A small image classifier, trained from scratch.
Training: 18900 steps, batches of 256, held-out accuracy 100%.
Data: trained on rendered roads seen from a driver's seat, with toy cars, trees and houses, 72500 training examples, 66.7 epochs.
Rows from block 5 of a small image classifier, named by matrix and row number. Rows with one number within an expert belong to one neuron, the router's apart. Each number is 500 + 40 x the weight over its row's rms, rounded and kept within 0 to 999. All counts start at 0. Numbers have three digits each. After the name is the row's rms in percent of the matrix's.
Before each expert's rows are labels from the 100 images, of 14848, where the router gives the expert most weight on average: "colour at peak" is the nearest of a few named colours to the mean colour under the peak; "peak on" is the class under the peak. Only what is clearly more common there than usual is listed. The data: rendered roads seen from a driver's seat, with toy cars, trees and houses. In brackets: how many of the 100, against the usual share in percent.
# router: router (model.blocks.5.mlp.router.weight, 32x192), inputs 0-191
# up: expert up (model.blocks.5.mlp.up, 32x48x192), inputs 0-191
# down: expert down (model.blocks.5.mlp.down, 32x192x48, transposed), outputs 0-191

# expert 22
colour at peak: brown (80 vs 35.2)
peak on: road (92 vs 36.1)
router.22 101:554543457549486569524516402433525530537570585552509562466452530486478438495527516435497550497434477485510533541452546554529559513516484498517506525589397537504529551447475564523589526430507536544417534499430523492529534497515471507500562494481436484482427442530495458523496591434523469506539510532532505529557481539466502536503479583503486448496526481486585544448506463556502493527424466519500454517545480552460463423462461497484515567481459550479479485527483484511536482493500451483554512526543491543521483554523521503455453487473448534530504560498546498546493507467451539511
up.0 101:470488480438445511543509459477551516469535552478539526510476545486459469532401562450464494491557499572477510535403515491517468475488549458489500529438460478471549463581518466456500437468487451533530510526522519577537510535556554427496454462540486551520487606476444554532368518452503528499409448530568444475512497500607474514527459419487465454515526489475551501528505451542520508477450507552480470460476464552493507472530480475532555459494483475446538520494457545546495525563468546470523453499514509502474485543485472533556523549460532445563494517571479500483502424514508480499
down.0 100:497475507473508419535456505418450517433537478504453544505581564502493498483457502533452476510587499539451512484481522463454535490419459467484582528518520500563487483498477549528508451461431433519510475454537529506552472655515506451609436461506466502508488541471504482515465481429468465449469506441471452424436504462560424477528486519562540524504490485537462477518537460542499510488527474554530525455579511485479552507447520448473521477482508502530434548511504443504468546514436500457458542483502485504497417472512518558492424457494533497478538544487499529447546436514516541466
up.1 103:533528497527482533530491458463472546532496518510563528484492492476489407467579497455465542500492527487496471478504486582513537537545466510483479506579409600528432516419482551505593525489537555562474490498448508512525557522499461535493536481470490528477474426553530494521533551479541505560537506504512466521515447478453550525526540645459450479535532474502592526441423510527561467503470519531526477520534368526497477480462538442498522532457435498448470466549485519508494478462488455464525459508466494494519486527534504476471447478475430503577551507481530470619482488508488513501
down.1 104:482504469551531528503555506457589492523482510500496443445529473555484464528551480456538497452545524483501499417530467527535552526440475472454508545582596534493507506430609533585466524481423491580518504500480467442483523452440422464485533439463429485491487518528441497511418538432475510480526522493439461546494527466486510480469528536474517551577464467502487550492481512569532470517474549570549434473521480518474472534496483502437472534483476458507461482465537484495506506551393475518531484426476462538520562552404522583496508516520492529442459484459541514510501552505489534519
up.2 119:476473484474480471483508512468499484449476480459517538514506525530473501513380553426490506471539498512465516550417507490502499467516500482537529494471462513450550472558493436473446429460474493544458477487476500551588497547533563468518475456479548482504498592451506573506451532524493543477391441527518501485536499477580494491505491399453478529525558505492535490538509489497524521466492570571463484487473491534502515478540538422529553428498545437464549547499470584564528482623478577478465457491529474481468492532576477583524520553510543494556475522589463478467478458509499460507
down.2 121:480507490445491485535440535441464505474547474486430511492499575512537521505454500524529438527553542566456519453444550443497485498517438509515566525501532491540515451488471543555487437444434406499523517452552493502544451609480520493594417456534469524492499589531483477529503481490456447440462443449500467407459488522536485447479505453536558529456560513513434424497569428520497519461533483499518518467498504497493555521480509453510534486509531515506456546521534507508458567519436448481421522467511486455488446467522503543539471487507508456445528513471497521415532382496472506494
up.3 102:499484506500502458518550515486517529479531525534498524482525515571431531560482558492511549472458405590475542482488536524472539462464508531494463537499510404481538517558490544515450482506408442482438457489507507425490466528454515453598473500511479467539510552516443453518441483474477453516515536522502504499532572537512481530468433461562522457548477591515499515490533496470443502532537463496465485514496647551499492512506477463509474508570560545526488571452564469502450492523554473517511614478553525509464423449483507545502483518534554532481533535462503521437514548475577551550
down.3 092:504460584481515471507419565461526508469494436478518503506567516493526496450515491522434513482528469553563412436487524527495473460561484444519476455446538536495532461482421483506526554538458469493483482478489516511489411546450511467550433494508516555465556511470538514534463459581512498519537508507448539478480541497548458558561502445482481481503576555537466511489542518478530448465506523420480569479484531489539487489471490440515486456533511551481533566519538505501496522435529460512395503572504478425456510461547471471541485588550560484571565481475440536473401433511499451520
up.4 095:539538492544482541538481444448469564528483525508565504464495497451500414477593475498486531526501517469514447493468491561493520522527476504467476496568416608549434509417481565501586501499548567546462477506445488494559528499500472563494552489458472539493472422543539504506548535478537528538546526504492450529473455459460522520509517631447463451512568488498584507463450507532561444519464493493496504499516413516497494501470528461508527514452421518473428472544479519506491492443498452464532477490473491523542489514565500471453454468474444518586542515464566462599463502502494488475
down.4 094:544462478552514541474559497450548515474494514440518495394493482542483462525548428476541507474525488478511568461529392552499539517441495426517510533576545514522523554463579521603481511497457517549490489500504438485488496471496433439490514456523429467497440497555465481500435485431481538506505503548440476517517563464474468478470530542476479533552443430493516551511503508486514486551457515578521422538518449569458462543539449549428517538491576433493428463461528510477496507543439525455538473448473479541561494541429514543470496545526538522432500482454479471523534541507512522489
up.5 101:465497490466463481546495510501512492459541518460502518554495556536527501527391536473478489517542524574452490547396473486505469465500524463518529525509469481501558448553473479508485405516462484527498515474501528561555512550570576437510474417523514531491515584440474589508429535478454565471412459540502473480500482486597426471515484386461500495495538495504508496478510437542530524454487527562490503452494498515499508470516544434539552467473520515449545536508485581530519478581439531435492513520532482516459489530508510580535537550487514474570509503583449463500485463567485452481
down.5 095:565513525507535473494424522391526530407482470464453488458520575523462513487480500494479511467605527565442497458431527495476503508442432467472556492559538504568509499459478530558468456469489452515592469419566486504554428600509489449562447420481464477510505515519540531557475415501452485467478492461473438421489513482519472461525485500531504522497566498538412465523567508527503489478513483520529520491548484513428544511472521455446504433541507498520487537534528458506537546541423492479492520489566449516529434458488498516520469506513509456483540511424498528445523451498517518461
up.6 091:525537483535469538544455435430508518515519534503546518469458488491486423500565499464476546521527534489522471523467500581507559511486470487458492509550385584552470501435473524501555493504519527553454468511457516520550567523522488534509524462492510535495490442517520527561473540487540519496524501491517476540489439505477495527524510631462461496563547485509597522455452535536549453516465513502513488511537368558487463467471537389506516521467421522474468469572474551482515451468494415447527461494486478519516495514552477476473447485481469510595558487471528460613464474536494522498
down.6 096:502510505529508486521527489446560507453488464437479458454510491541520446552533456468508492449547467559492495438469473528509508512493463469480505533589598456527509514439540585590422476482408485530569518444558467450476465519478448431510528429467389472509484530507465478491431509471464547544510491533439476481530520485429479464482465502479481544551449504515468500515520569550548464526469527559530405488546473548478484547492492507463480502471510491520424476504550488524468526561438455475529498452478482563533535490448575577453503563541554498435503459454491544519545553483497502474
up.7 100:509528498548510548514480435446478556524518504505551501490485481476496441477596480482455514505503516464510468483473497578515513528516469498486476501591414583526445534408486555510563545501539555567475481508449517540539572504511474548473558480466499522484468433554539513523525560499552508539540505519478477517499433478463527510503520657475471480556522475493585542439450515547533454532448509497529475505528361518519474490455515455504516528461415499469448468535462523485515493452492447456543471481462484510541490537556495505469447475477450518554529503479534464622480501521499487481
down.7 100:521491468561517496483529435463563547472486517467505471408507444515486432495538443472531517473521477493474556450492449536517562503523458449467492522584569524480512534466572525559485480468470551571531501511495451416457520491448442476489477469443388483539466525508471475507438524444468542550549483549442448528484537448463494506509528590504484509535448447479490547498480543536536469551455558582516437512493481541468454555536476506437494539450515467500438482466557535562509487561443501556532507448487464567511521560420518560462489529519494492421509472508503471551530571501468516516

# expert 4
colour at peak: grey (83 vs 26.9)
peak on: verge (36 vs 16.9)
router.4 099:408485402532518486464472459570470534494451472516509502558529402466565589580412478471507539481538531487488509498530537486462471456486419452464477472593535499480471499458489511510497544430532491431474431534416538464528535517490516505496492564463498478502481511508554494500555519519479449474536536521516554540484475474427555468431488474459476450524445506484444464549423478497552575500427508491535532563517507490565464537456504519412523489494500473484527553481448518508532439514564527472487506466531471436433542506495512502506473494515545570461527488487573424505470542471507467449
up.3 090:505490485465492468478473471528479605515489518481556540473441550471532492459507541488466447496542496480426475555491468545531515425561494518524485517535475526504496506489446525455552594508504516566478480468495534505546481590405543518494509485462468475473498460467441538574477552550531512539391478493474454503473411537460507415478512501441501483518523529556499479464482448549545508467464537505458467480512459527449557491489539495473586490503484440441532464514484485572510517533509507446502427482423553504510523525544540583505484425550522502571592461485515465559440523493465407487
down.3 094:529515513557467539565473491499504459508523494510518476449483460550491466517593438518582502499535489471475550525486486533465519542457458490444501493503526551442497471481551438476482530560506565535461402514501534529573587454484490441511502473500470545502551516483497525503495497547539532441598476537456485522455514422517557538560589491456495552566489427532514586516422503488539568492457510517448474438505455563500471544513487472488467502593502477511495504521478552462508464523398537480512517463567462534554512475498490497503555393465515501522454437516501470503497555494544485583
up.4 094:514468459503520494478453490528469574484507493456514526517451595467558503508502486503476452495533501472450501555468445494582519457591504484506522513558475535527512525471438500460584563517512505528465445485490524549551492598423544516483506482463470445484482464486429505552483558546517492528427442533461470536459404498500531407463532494445501473513536518579507470477478477562524552521463552540444454481532482526423536502471531465495557501483485461425558495535466514558462452536492497446470441480461555479528504556567499566501494449535484464541573459478522460551445511511458408477
down.4 101:517533533573493509496526509549534425536533496555515502450496521564517405493597477537513533486533490474550539516540529546453533508445515492452496514489472486476524447503552424459520542576491527518492431499470476523582537514490495438497486461518436538481559464553470525564476502498492587470620485509498475526455519462522538538557549504463513554603517438494529576545465549522563537467438555547507433425539459508530499497531469538488491511535450481538482476546481518453524418491393518500500528497561456506578520478486465485477497444498525478538469451505512489484492454535555532556
up.5 076:530461454533470515491577519501450465459514514466490470459487475554408435502521514558510543541539465486622527487416516547430558470494487535523442493506557535475447474462581421464500528547513519522496461569493434557488550475440512507507474473479581528469468484526527507540472484540493511472558454497550501563463527440484538500515501491506518515566505482545555384453485482456546545518430545449472456512491454576496536450555519533515502524572478470459538504467504480530513459548433519588465471485452559491525527473456509507447474581507521428542516474488492525521459501494492509573
down.5 079:483519503488539512465474455526504471534534472519409535417519558547565481488454523541493475454592565441475517607504494504528556466482454460489563463459545500463528456507476475526419523496487589451503457471531558501544526566592551506481435484535486424478550437471509488530482525503538519476528482493511406506512500437535529529507432525468520527524548558556557560538539484543488534453519493573450550478545531456565516463473502481507538486539495469516477509573520523532550402566458519488535442512535449503502478516546487506498562494482522486519465429549505522514445472424537495470
up.6 119:459439498530488532464470549508459491480477471457496453513542455506507531543551429547559530518505490503619524440493562466468408520492459489432424446512615517516503462442590454529474526521512480478518475571466471501415503439505485528490477530538523566484461465502570451522526461519452481457633538552464509493496553461538487487506491475476484508514496517484484518584456531495537533500509509464495528511514489516566478576507416526455510511472456495527520519445530451455524473490550489530491495523482452452489576495455434466471473576471535545405408498487508493496486469482489544462
down.6 118:511551524460513484559538469470500497513563535539451449500524503453540494520460499526494501515484469558530485530542495468511549473512502495437500549588530463450511570484496558563548480532530463474499525453534467414513529517505444475485526469547509554467562503475496424459504516454524603515514495474456408464464555484425518516411466583547550486467546476488495500522573504425483437490495456442555541527513530512471549478503484529480490482479463588561415445509536474505454480459483469494581421517509490515584403438500541479471457524514505495467462530438471532483565531506548562508
up.7 088:528500512494521495505481456500497532461521537524468524547496585460551542466521524511476418540529516514430440566506444516520508459560511534497540512531457518550554567527440541526552550526466524562529513452541469509548457593428476500481474447480492434487541473482443517551488567503488515587421453455464448475434475533412477430465499528491510517475497519559502489460518443576522494437497509491452488463484445508503536545459533509532554511512531516418486440519486469500484455502555487484519491477457567526521462514549583529534480460587479481570579476483510459486474451570441418489
down.7 089:526485527520518525505497496550508491540546489479538502523463494507521523478555406540558529541554470453482536536548540516472419528494505502505528438529495577510477445481544425462467525495472534512444430501481497532522522490564444493496486451551433512440494481497492537559467467488539506442593514511445491563530484476500524498479568532471496603573476453458528574601464520510522535499496562516484425418507428527576479496527464483430465479555479424470468471500477577404539424472411584492484516513515508520536507510471511475506514422475466423500502491532474489484486462532541495511
up.8 132:448460456526524564471496540528478488482452474543510498528541435514507543541509477515570546519529516484608505440527573451462464528461462483440423424518594493464520480434583449540469505488511483443530454537443459462464514476504503518513480536525465561479492472497542420520537479507447469443642544510502516525471548457493509521467483481485481486513461487475448517559472539463502519530483487483500556548518515478557467558484460566481489509484466517577496526496512474425503480476546479535512511554522482432464546444451454466543486570468533557369461489460544492456517520468504566495
down.8 138:523550533435533468515522480542508514544527532563496465497480510459489526532497437470471487504458478524556499493547522425525505510508449507483526487570521455470471567473513524560554470489512500451526530467577410414440516539533401502485486480525518527505551478506536446425458508414485476517550507441462439456490537520424492513418473581541526514476482527488488450513542495483483432517540460472567531527501531528460542476469440522498478529480475539541396451546531478463440498446501477504588458529495468521571408491500520483445418512515452500440481531481483524475566572508484592507
up.9 113:465472494466581550484451481502470541455542455468458550498498565478545537479491526496536401535529516471377503553487505480508497466506503493529600567541506508511560454479370481415527552480441524560448480493483555554556463536502521481473551506465506442483525484425401535542512535516508503499416435524509504524495478492541538448532525485455514454464516548588527555476490476467550541485497522494448436468486481491438509472481486454520560514522497534478521537506510543520510529545494534489477526444518512499485440565547498582509536393566479503547489472508485479519458468502553468462
down.9 120:512481500530511541610447470471508496447538534481539567464478565555487479528548501553581463516523500463524516492461503507465484492446460488472515496465543544508552392490529469447463547523439534561440485510475453535604490545479564471560441512533485502448601523485412448518478477562485589441524415472490538514489524472549495508509547487509515542505566486512509529502463491543517571441474499487467487422457520455518515532533523473489504461575486479527500468506514532498511475462481523512508488460557532453487494408493476457513558450491554438530484471483457531419484406501562455535
up.10 108:547474562490540514489502582474536465426499477490457436530568513535460441512557448549514484496521427524547537504463515484498463516447563531486476505485583487535510479538592511503405473572483532506539516498513484521440457464518411487535485466552526535539533532489543455500446450478469510495540531475469428415490490542520426439529479476559528556531463449496524481551511496452476495508555517510531497433471505544507518537550464497512519520462479459553450512462528473468512475524506443584531510489447490558534509467411495475465498486475557470445415488455408528425544404521492553472
down.10 095:536454517460504563521497549487492471441491458472483548563460534549460544500467552535471460468509533524559572511466482451496525462461540606488505485472525519522488405535462434430462521452470474472507501530502473547523498499603546509513518496542477506420459427495500526473489498592482439535494516512426456432450551434551406527488488466529422517476541543480478480509499496528547491468562495476459467446519490516479507485431516489467437465487502496525590546470525502449518572447474601523453459571507528515463551562527514513528504463485439462521491470524526536496521446560424469497

# expert 2
colour at peak: black (66 vs 9.9)
peak on: road (67 vs 36.1)
router.2 129:536501424505519490485529479503496410511528519497408454534450526499481534510459539527537468479509526516512541564444562458483512453496455566486525505526489413508506476521456455516443465486572512462489536464510497479533540543542445583530421567509432468500528496519543462456551490498431489480489510489553500446525421545516450542454478504544465453514429397420489513515479521430484533511494472454585466524533525491560442470486518526550514480467548503536430516512492494442448488490549485482526519508555463423506450450516535436537516491550477605450424511457507501514506527484476601526
up.0 117:527499466485550505488507508665476468499473408512465393557546470510510538455494469548506487458513512481516469505524456466500507581486429546507518458585581527534498509396451519589436458538496450500550493437515523460507509537482442586447502524451493471488477489545616465502532476511479479527502468529454509483525365452472514491490549538488490518497500487520448487472466558484485436544499517483456546525459496518489546491415536530505484475470489457505474500522512488472452535487493520485513497461498461450555472446536516455556440552536463563473444517451498517472500519515489519460
down.0 123:446489487541516506519512460442553420494519530475518535454449470470501487574473577509471473501586522519461571544465555524463483459474573524473541519503448480501520419546554447521481524508526542582438433440481542530564499478545518467542496444522452528514444520532493548520445496438548517468457522428517421467501497488550449586468444461546535473598457505474488471507499516509566557515488496529512464525528481438515451469498476459457531412465487503459494505455443512503567496577537501508457542496521498553414520459483511525484541542492542432576519504515508486503475426557485532553
up.1 116:482507541579434494433512575549452440454550475456481489475432514465480501479532481536572496480536520498488529527510512437495543597458484534505500539530516486575451473475486425504498442541532470567504523509554491557527505526477470485444495440509498572468475465496539483555544440466464477433504464507451530475436492350549469514503510490496529532503503455508480436576450514497579571504567537497506496448550495477477480524488517472563498477486490463519475533499478449464564528531490467522440512437482446514580464435514548511508568502421432454506500478526465549483452454503450449464
down.1 105:491484561552440501448482576460472482500423455497531510488462468457500528432450466450446570480511480506517517490492470521533507525498530490564521481524452533534503459543504482487483442504567501529507512473502496484501524521476496507516526466461479555521508500565582568495511470489528482502418534467448436422467510434491487552481481494511495554518498525457447476563604604454551451548544565535569511428513488493434496413524542525480498435391470403483466463490468494528529501554406476501441485517461467557507457523503467513414500529433510461548531517539488462444489524451491497546
up.2 115:490529463487499493534523459384543485506564589513486589447448511473484510580447574434469515508465507503465573504491566515466514410465537511534538565517439461447504500579488524461546529419502522417438540505435524499515512521557548430538486512550461485522540516470451493417508517484488447465503508477577508464511586573540485519471437466550471426475443481451532513478525482464457547496472431494556422534564557472507501478531473498500503528520524539497498542528504499472528483489532512478491519535539519502378483529508490548526499456531541514487506524531545505507513523451498546557
down.2 106:549472490455581521474483462558543488510439485532520500534525511523497469531571464469537527493473447454494431477517407499534499478489464450459488467550499512478487559461489544495513473547455471457558535465557435449423466505474481536466494555503538451446564476489569483490491504531457464551473517511526528567562438550445527523491488562413477492440476500500453516491521452498492451525485522484585566557454525489526576530494499538546567550489516507503443453540531534507450477432566484478541457506509523457553471536477471459469531578582507568488411489429481475531531567443554546514
up.3 111:537525462465555521480499503647486486527471404542462413583557464494509528448524466532511468440513535479497464519513444484495485555522448514498512464583552528522500505381486519569435466515510464456550492420526488466514524525488452598437497537459485472493482475560579470489500491568493492566514468528449525519523391460449508491500538540471479514504490479515480496480490552469471409529513534481445565535453515525506544494432530541503479487481503472511480457538531485468419525470501519485519495486503504468567512436493506458580434532563478565468449513470467517511491539537479504466
down.3 107:461478484500534504505503453488490401486517497485494554459499456492500482536445564509477490503559518492462560542463535512463458402452564549450505520521434501461492444536594435521447521503569486560479423439480541503539555443509488455531444443527486475525456510538498547529502506438561535452467547441522449481518497488545500591441469438516521493538436479446483472513489493500543576486543503488503486540493525441521427437475499515437552442469487472430483503455446526473519489564544495510498532469510475559420517435483509512470497570510565457569483526483556497515544417552479552535
up.4 128:511547505490587474534501568519447530486506417558476453471575478564517519457503418490540460427476479488563476490522486465543547582486476405542519486551578517501589558429460517520483522496419497440575465456526489467524490542513476494495598537413454443442487505432571465457527492468521489540499547519513486518455465470445501491511534546510500524467553526540461508469486532519484431583512521493538473483487508485517514513472536515465480514448507511451448519524496460525406491472511525553509511527512478440523483455551505501462450533563469551479441528489576522482528567482529506422
down.4 117:493496471503492515555491504486546503444496545518508484503458497512528465570468600455483501506580620470523567504522553501535465498546507473486505554472451489431514500553574454533520551477586553534458462528443554519560503499517519494492529480488479564508443543516438457522446480479497521439565460478562505520486455520592481537481483388516539440555550533496478478462425541493506514459473482525452459452478488464513456480501510542448498513539469542498536521474495515500502485545571514545506538531487577458385540457455499565549506600484546481495543470520556518535479460493481575528
up.5 065:566520478421533510473526434476515507566481520534511461500587511476538486534466536489441482483486468484493473489476462543505514476513505453515525447508511515534536572509529595495439528499524477453516475420433474481471476515582494527538535501506403449491527525514510486496464577525574478604509497485509528517534559588482538478502456557478434481502482501459538542409502457555440413533401459496482510516504501496549520445489525511501528527483525543458504433537510508546412495485454475517458447508487569514483493492484465540514446520511555528532446537515474414589457597568529485486
down.5 079:495521564568377400495479627444467549463505514470453494559511446469527580481467494517470495523422516529541515487526480458479450596538530494482430477440500456525487492481531458493514460498554496449521464547508539525504457502472432543455520474467458511534495451488529585549448488558511524462527470497509521431433558475543516506484510435522526484498489494457529454541504564471517492490574496488473517459515464551512480512459506434526428459473465507510556515515470427484526485511438483565445473550474491523464548493527551528439500457463435476531471509596540520543456472479514481432
up.6 103:484484493555466508516523471430532452507550570497464558486431525492493504573455556478453522534526497491462545530478556509481498395499551527486564536501457471487508470583532470450526511423529535450403500491451492480539492540528503460533436480537481521488599529442394474496521521534479492446517470422562475459460618510554466507500439433568508472550477470434550520526523506448505566413486462496517422510558558443540445523503483492537485490518514550536503531523479519490558485477544468524481541496549512533395500517505504536544545469505536479510498537543502497498483514528497485560
down.6 088:527478482417548523454543483541473500499474462502511494542526574533455508495505494458503559447524425494487436508514454495516485501459471482520504466544479490518444551472513511533459412571518489511515564464522467464461530520489461477480499520503559469462511487526565469433566523501421478543468537503504495532524437569393542531494508613473500532443469493515489484499550454521463461550510491470623565504483542452501548481509503531531525537477512469483420436530532534462498492477498467462522461527501513470581429501507501413454489583528477507513461508431406418492559567458518519570
up.7 089:581414516498541522450514498606526451536516439440455512565440522456497517483465497589478476437529493491488511560451477437536520498506561571496522489472525473476487480466502476505443457505541533431502551443554462503507524528464440601454414485510484497470522469503518497500530523513454534548440498466405504462472500430491500506542518479503535505514506483491543482590524510426473455429559475462454489494532540445571529517470515540577451458468514528558486460485530486451498541538501466476523535492492511488535508451484533510563544520521409511499459495517444576481425583559470451502
down.7 093:503522469486535480459559470520517397503510487574478478530491545521502475522523502470452551478514494540472503579487537519451502465450521505494500492544471466481457492538518467581447453523596420501503541427532580458530563531508515493577485491532508504473526540532563483441528477497515462502391545497530420474539471500477484541510515536505493524564448435394424437530549506478481513529483519471609563491515479432521514430514493557464514471441479427448426420520448538524481485515476483432501498461517486511496480451517505432508513575459494493488460531487490445457538515514495524581

# expert 25
colour at peak: grey (61 vs 26.9)
peak on: road (88 vs 36.1)
router.25 099:538488531456401517588515486516453518491474466557543558487474539445463512454476579469463504472485484541492460518461485548572465547499528495451543464428408481522462600465475478447532556477538467574461529481556435465538466500515508456578573481517517484507413528514502503497478544516521476539486459515558467497502484489546530491489502480496460463433568480504486447507521423515485455529429485555506593469417457471486529458531542490459518463484498515507441508441435551568464478558480551529458523561532509532448421524556526486520511494451427522526447534460494507511506475453532533501
up.1 114:427484522499435512513539561510471506489567433522569549528431506494444461452462518537515508498555469509463517528473443483514490516491594510552481558463515516481456547472478470460494406478494580537489547538543510521504449432465509458488536438549485511479462563502572556496482473470531502523444526506527566553537565469518590435558524488466528469484515507481517587575506478444480534580520492535478465511481494517453537475554517432567497478458493491511485502464452458519520554550416529525548467486490500502530477479539587515518530473434470414491447495538495509582485524416540500438
down.1 110:528545521566409485409551533484505468477508506570438432514450518514498431564493559476508498486471467528540473490538527417462437529439461479513524510525475415530492515495533520522493492489566533519484492503492475450502536502458452524504477475534561585472515528494583434507479449427515463545460523441503477473496533474468463585460495554561445525490481510442467501474537471514510504550503482490562449464494494498498479447459487499450475573482520497490432432570494470574488521468420462545485449538461479541583402460489575538473502526387475494486498520483539488540490566525461493478
up.2 105:462527416518454488534479525506432464496586546606563577499430478453521539559460531488498502509524488535474576531488527513495467544441590546505527608553500498515475521510435522541535452416477480512481505509523520525542524535486507445489516431617429533497453522487510518534454488468521474446481522458531594456430550476497518470469465548534526462490459470480507492561459471468519534555457430487488488485515532574430466497517515464524512475457513565504510491497414426492517511479477495586492500477517498526485454469493561519457533508435531432489520559510535531534536493451492546504
down.2 104:523531482506487481543485509469494541506550492480533555377485568604483391512523561508520462508534570491517485499487553471464554444450466407540574502485538539611528514460545522496502413514446519511529470518500462526518505522551502465489491513550449504439558492426529492525429463472497526525452508425455461481486483478447448506534517549467505523503524532499501542465498448538517507431532478513466506519536462515448549469434510509507571462529478451490494426543476514562509497535405487465474486487494504490563464453482553518532624464478539481507524424481532517430513528541482523478
up.3 096:480609602529505457479435586501465530517493457542563466497600460449519486437555426489539509510476491465563479508565444516520469535510550438536512492473542532499467550467503507499513521488450538458488494491491470540414399557550510499525522501520519459559527541482500491453470470558586507568492517421489540521459512490522479533533549499534493589438509598491423521469481576483500545526547500519510513500497498531565571471542537490489495490473477448516471512507478441579509511499518489466530485559432534528547498446458483504509556540551506475480483479497532460481475500468586440459
down.3 099:492527466473470539473438468480475502527427445513544501516488496525546454511496475519514507509499485492445549483524524513471444548494406527517475538504429479488528521500507490507429559501416493519487440521515549469493490500513544503665499550528555503489480602465512469484428462524503508558499458554541559526493532526535491553519507471476442507507548508447495483411455408530471506528432503478541488491474468512495523454469521555460506587547478466522491457530513568621505460537499523544513548476561528456489498512470478527558569502390469546546493449504544493494501510519602514453
up.4 097:526514529516499499453418555529455520476498486493519488544598499465546475470547372503571412579466485491550448512536417504502479517518510432513509501490531508534459525513486495452493527527462552456522500503526483517454443516517523502468470498517491464505529570441517491446479463587533583540482535438478524551453516538496514500563526547493509574451462509502463499512511529474518594472533513451527516517478528479538550516583476514551539470513522500490488474544512526529518490483538475494506507508391562461618502408471462464469509484526488452431488470492475447464462522494586448398
down.4 110:497499524529437483481457494480493501510509496530524423499515453520548447509536443537565507495499461526484551505514579517490503493424376507459484588527467480472542484503452492469451537523503493523509463537476553508479433505533450511550461495542557536493547540428491407538481483535540570492515466544517532555461462552483518529526521541483471494552534516486523531434475456497477502541496510522579463469491468538578561466500534535545599558536504466529463468516469553561461431522472428520476505494518505436499459494494491556562542514456515606513544416455513508441452569458543586465
up.5 091:503536502505531519482462518476536449540555535506474428542499480536510529524538502556532514544456487483510499417514562478473538453431563523535460483571528482512532529505507508538472456543459476439498495426411475493487490530475420522458478528466444541514541454494499449521460518512481493495537544495472524481472472513456487474487448553527529539603459412523507533472509588399552531419533451420510474523485448513569477448532476571550505446500465519548511443480529508424554454427511442481474490480501554531521557404433536483467533573504451486493431489473504535507501575512489532537
down.5 085:516433489525488506495499533490505483533442532468500491576434440436525520461517495473516511558504566487510490445551470546493530505597525522576482523489539503428462467463548513492496516475535538546519430520498513552465483472483479548461525455488436446567509466557523552502503512513521519498566510611515506482471524548487504485444460465523508478520433502518446505545479542483460486573519563498481498510533502460523454512444518525475488495508434424539532551489517439459572391462511490519520494552465551513483647588431489494536432504575569509476511567488539491569482501498492483571
up.6 101:551539487586537501404401552443531464534542541527517460488475502455534449504558488557542481571410515515517503492536491529466525517479491489531499523546531505551494488482526503577534473524510535467525498466467516514448443579523422548456428460486527493521560429516477464482487474498450533496519528446385529435463478512485420471489502528557491507546470488482434542544468590434522515474547467460547468495541464513510508453522451531525542509529468461531534484559495463445576483441511401513491479477442487562559506466415500531444501503515523496438524482480452533501477565525487472483
down.6 080:493550509429491449477495517495476436603558550457508528506452503475472554504509523537457484515468496495535448454548504510504484463551584509547479495474522475518471452530485533460534521507496412477496535450491464482487513555493446506396439534501534464575499440503481527556545530516517408499518496538495558465498535437510466464489461464461512552493485525508492499603514448439457456484571532449487540572525519448479440519492463455539487445445515545446522501533500478417534547430495475551471510517523510509498528508497537396493500450504433405523499571522401511491508510420523457451
up.7 091:537532557492558483482447516495479554509529512535459454555600517439543531498548444549559422554452451495526464513534502470501470444521534501556545502506533482475524557511487541491451554563434462430500526499538511487439428562445501513491509507555506433510590529429458465432452472561497530525473514492504504554487506558483514520508467509563520545446470509530437496498519525445472570502556500480530508512472531456580561537589474541552552514545546526522449480538522491498483486513523478448487558541457572512573491490460528492458448470579468489428481493510504510442518509498539478395
down.7 100:487522481535483492546442485486565480496473502522480449521518424532552437537488481492575507525548430488445593516518525513477476483487396514456501575541448506532545517499439510504459480467490489541481454496453573481490485509497464495588472488504551557515533569463497419495447486512566573479508448512547525528462470572502542527498524504498470515530486564476469537431437486538497492508451563493578456481489458486536505499438511480511577558499510488538445456550534532513459492499460445514495536529483454492455453509509442613579497541412514560495537441403518499476492535540483574528
up.8 123:561495472465437529556567535510458425472525475543552550467404558475444459495482549507470534458538472535477581514506515485476505488467618586510472486454467447469472541469486499466563520476532560526479537540576532448492494462468445422511502514530415520497465522546466472491428473476483470537489549539539476442503566450490520505529490493522545409450489532498523498530562486467538491552454464490487475510504523471447474455520522502488444478547439580528473477467461408541515548531483494576508536472516554482508474472488609475494490494456442441494523526511493528528534511413464540475
down.8 111:548489538535510462464447521482496508464538487503518503451502508562500499509568471551499466474457516530528473542431453441512487521423448506517557491583449481584471544519575505504512438509468516516467548506561508495529522526471444488491483500464486530461522457492566498452526495454472488504450515411459455432543469442436470499502525627505436545516470429451505558487538440503511513485556459526593547439564489554482554436472498491500508476490501465463417427533480527490460510493465453530523510447437448563569420498488557487436554463495436440501523523517502473477487574484496530480